Rows from block 5 of a small model that predicts nearness at each pixel, named by matrix and row number. Rows with one number belong to one channel. Each number is 500 + 25 x the weight over its row's rms, rounded and kept within 0 to 999. All counts start at 0. Numbers have three digits each. After the name is the row's rms in percent of the matrix's.
Before each channel's rows are labels from the 100 images, of 14976, where the channel reaches its highest value: "responds to" is what is common among them. Only what is clearly more common there than usual is listed. The data: rendered scenes of coloured solids on a plain floor.
# convs0: first 3x3 conv (model.mid.1.convs.0.weight, 128x128x3x3, each kernel summed), inputs 0-63
# convs1: second 3x3 conv (model.mid.1.convs.1.weight, 128x128x3x3, transposed, each kernel summed), outputs 0-63

responds to: disc
convs0.27 106:490481507508500484477512517503467500578528482515535518443501479433511488485501457508470522436507511484477507465497544500515487457495496461448514491479527465502487499502489477479514481512472528
convs1.27 141:482482489476498529528478493483526496456496511466514474547512495537484557540515503515505493557480521492486493529497451489478549476504497551538510479525446530501473490464507481563511478466515466

responds to: count: five
convs0.86 117:509510504507517548509504569508521491534489496534506486512527489470531458474489497479480511489527519475478524508487478496542468518502519513480497522481508528501493501495485514524497524474488503
convs1.86 112:471470469481507529520499501483513484431466505502520474530517481530505519534477478507492495528493515507480512508533467495490532477501480541526500459511461530501458478471520477510506501473537465

responds to: count: five
convs0.19 110:431489483511484544472501482517472504475487469510503485516516481527519506521465491506536511510478487465482478492560512491511524482473500498506491437505485510524477511509490486500474507493565487
convs1.19 129:543507446497492453492536479486504531563489442525477509492464472479485509491516523513488524487493507534511546488478497482469496517509482488497483535458508489529560536510526527505501490495464502

responds to: count: five; disc
convs0.121 103:431492514503489546490470483542492488499505485504510499484542518491526519513475467506504492481510513469459479505573507523491489438488507519502497441515499526523489497498493482491479517481512496
convs1.121 125:530489426496527472487524479488502531528483458522486506496467455480485517498493495516468528495488503537520557477479491479490500532513481500496476527474498492535526537510545523510502501489477503

responds to: count: one
convs0.95 103:548517535489525470557519525490521548475451521507515493509468532508455498520525496536514533485524513482530507533452486507478513509492517499460500497458520501521519529550526519556479502477485522
convs1.95 070:486468446486478521505500489491500506496558475497502484511507473482533515497470480493498477512481501505485499476529533478480508506500463511511498482501495497504474508469496479498492500492509432

responds to: count: five; torus
convs0.124 094:529509467469544479497477516515507509521502518467496480517505505498511539486513488478471537517506438541549503516509481475492489505521488497515507527509505534481513484490532532517520480486490490
convs1.124 114:483468511504463516489511524521484475481533451494508504481516510502512464499467474478516463481513461497477496480540507516531494490480505497517507465521516498489482487490457474443480521506521477

responds to: count: five
convs0.26 104:466481497521494481493499539511493498561502470557532492487543503485510467506504448483469511489512514466470475505508502493539527507507482496487486505499504516501485505506466503485502518489514510
convs1.26 089:495477473478512508519499494488518500474464512494496470523500478503505528533475483495477508536492526503497514501513472484475531502506476537512497487490466530507482497474513490534513498460499456

responds to: cog
convs0.113 089:505505494515520496498465488498475495497498542484475495499501479512501540462471475462489483511473469537519482479476421509502495487492521529506490486497418497500522479481539489502514480496498517
convs1.113 114:495497515527452493475513530529473473505513505509499521470513520480528443478456519476513480456533458486507493465531532531488473526473509468472524482497534478484497501511445485456465533527521498

responds to: count: five
convs0.127 081:497510500541446498476510478488491494457505500503464520504505541539500479542472529484549469515513529484512468483530503515473540468483505486479500484531511471535511539520479470468476511520512494
convs1.127 096:504487484469509499498499468464512530510570435494478494522476466497483549506520490534487515519471506528511504457486516474494524516524485521524490506487461512528508524482534506512518481480478474

responds to: count: five
convs0.55 108:544512493526446459483544475528504506472480519505494534538474508535539481492480556507541476506508517493551507505529502516524553489508500453475509498481509481506529508508487489470478471566470479
convs1.55 075:488475515468533514509488488461515510493578475499486487543496483509495532513517489531506498517481497527516512438495506489509544523511497534519494482495451526507486505472525515500512498474498457

responds to: count: five
convs0.51 090:538532511499471499495514504531522532518479493483481539528487503526511528481543588507508491539497540531535497499489503489468560537513517495481481528483514503501510528503505514526505491553474499
convs1.51 107:472462484475533519518497500483508486480502488509523473534502489528494481521471448513514474505494477531496518460527471507517533480505501536515506456510464527504466494476514504443512528477539481

responds to: count: five
convs0.10 105:472473484502517546509496510493529456517501507489519465483495490448534474498488510510498491515489488493478507518505473509535458532499495519529519479516502527501449452472486520509493541459501435
convs1.10 092:523494490495537470489523495475490509526472521522465498500486469499514467500498504479480525494499522521529522425530518482480491529497469486474460513478505508506515507501516517458512504494493496

responds to: count: five
convs0.60 120:516514505530449459461546491542483474495493495501505533524510486521541460478468536488492487489496500480539504515513512509528521478513504445522491492493525487488493545509488470458472468539474508
convs1.60 136:487488498462524517530482484472526511483516510485507464542500487518475557532532469523496502553475529511491505509483473479493544479517490545532500492509450534509485500469516507552521476459499459

responds to: count: two
convs0.49 095:496515522476528519501444479515484511467464544489478482502524503518501526478529476499470507521483485542467444509514397489501491456505499515520446520499446546507509465525524514473516483496496516
convs1.49 119:507483491521455481473534507518478495520523479529506526436502510458504469458479492478499491454515469496523505475504526511512462518492499452453507493505550463502508511529451494450483514521500507

responds to: count: one
convs0.15 118:543543498518464497480487477505515491465523488507456527500459506451524495523492574493495495506505556507530527478504539501507498546490510498482477522503514476494530524497525509500493511526476503
convs1.15 112:454480494482533538519472501479509482461474551498537468543522494527493518529482467509508481523496507521499505510515464501492536478509502544529522471508449531502457483478523497527513511475549487

responds to: count: one
convs0.111 092:543498510485532487549510537489517519469479513503521499501479531506431488523523494517517520484520495493542522485438514517487500528506509500462495506471514502487512528551527509544476528486482530
convs1.111 073:503481489484495506506494487485508516498574505465471479521506473473539514497465513482490486514471514503490487490512550469504511505507473511515487487517497501512487516448492487531495511493500435

responds to: count: five
convs0.28 102:453431484524479476520467512491515479494496555549501489531538472525500503510458498539515462510529492499524508489510479513495542548489474531488538487497472510483485479484531482506472496550529472
convs1.28 101:514504515500504480487505494486490513510539414475453513494460492510526499493499504499493506482493501525507491515542520496517495506504496489520478507471499485501518530488517503509496495506486499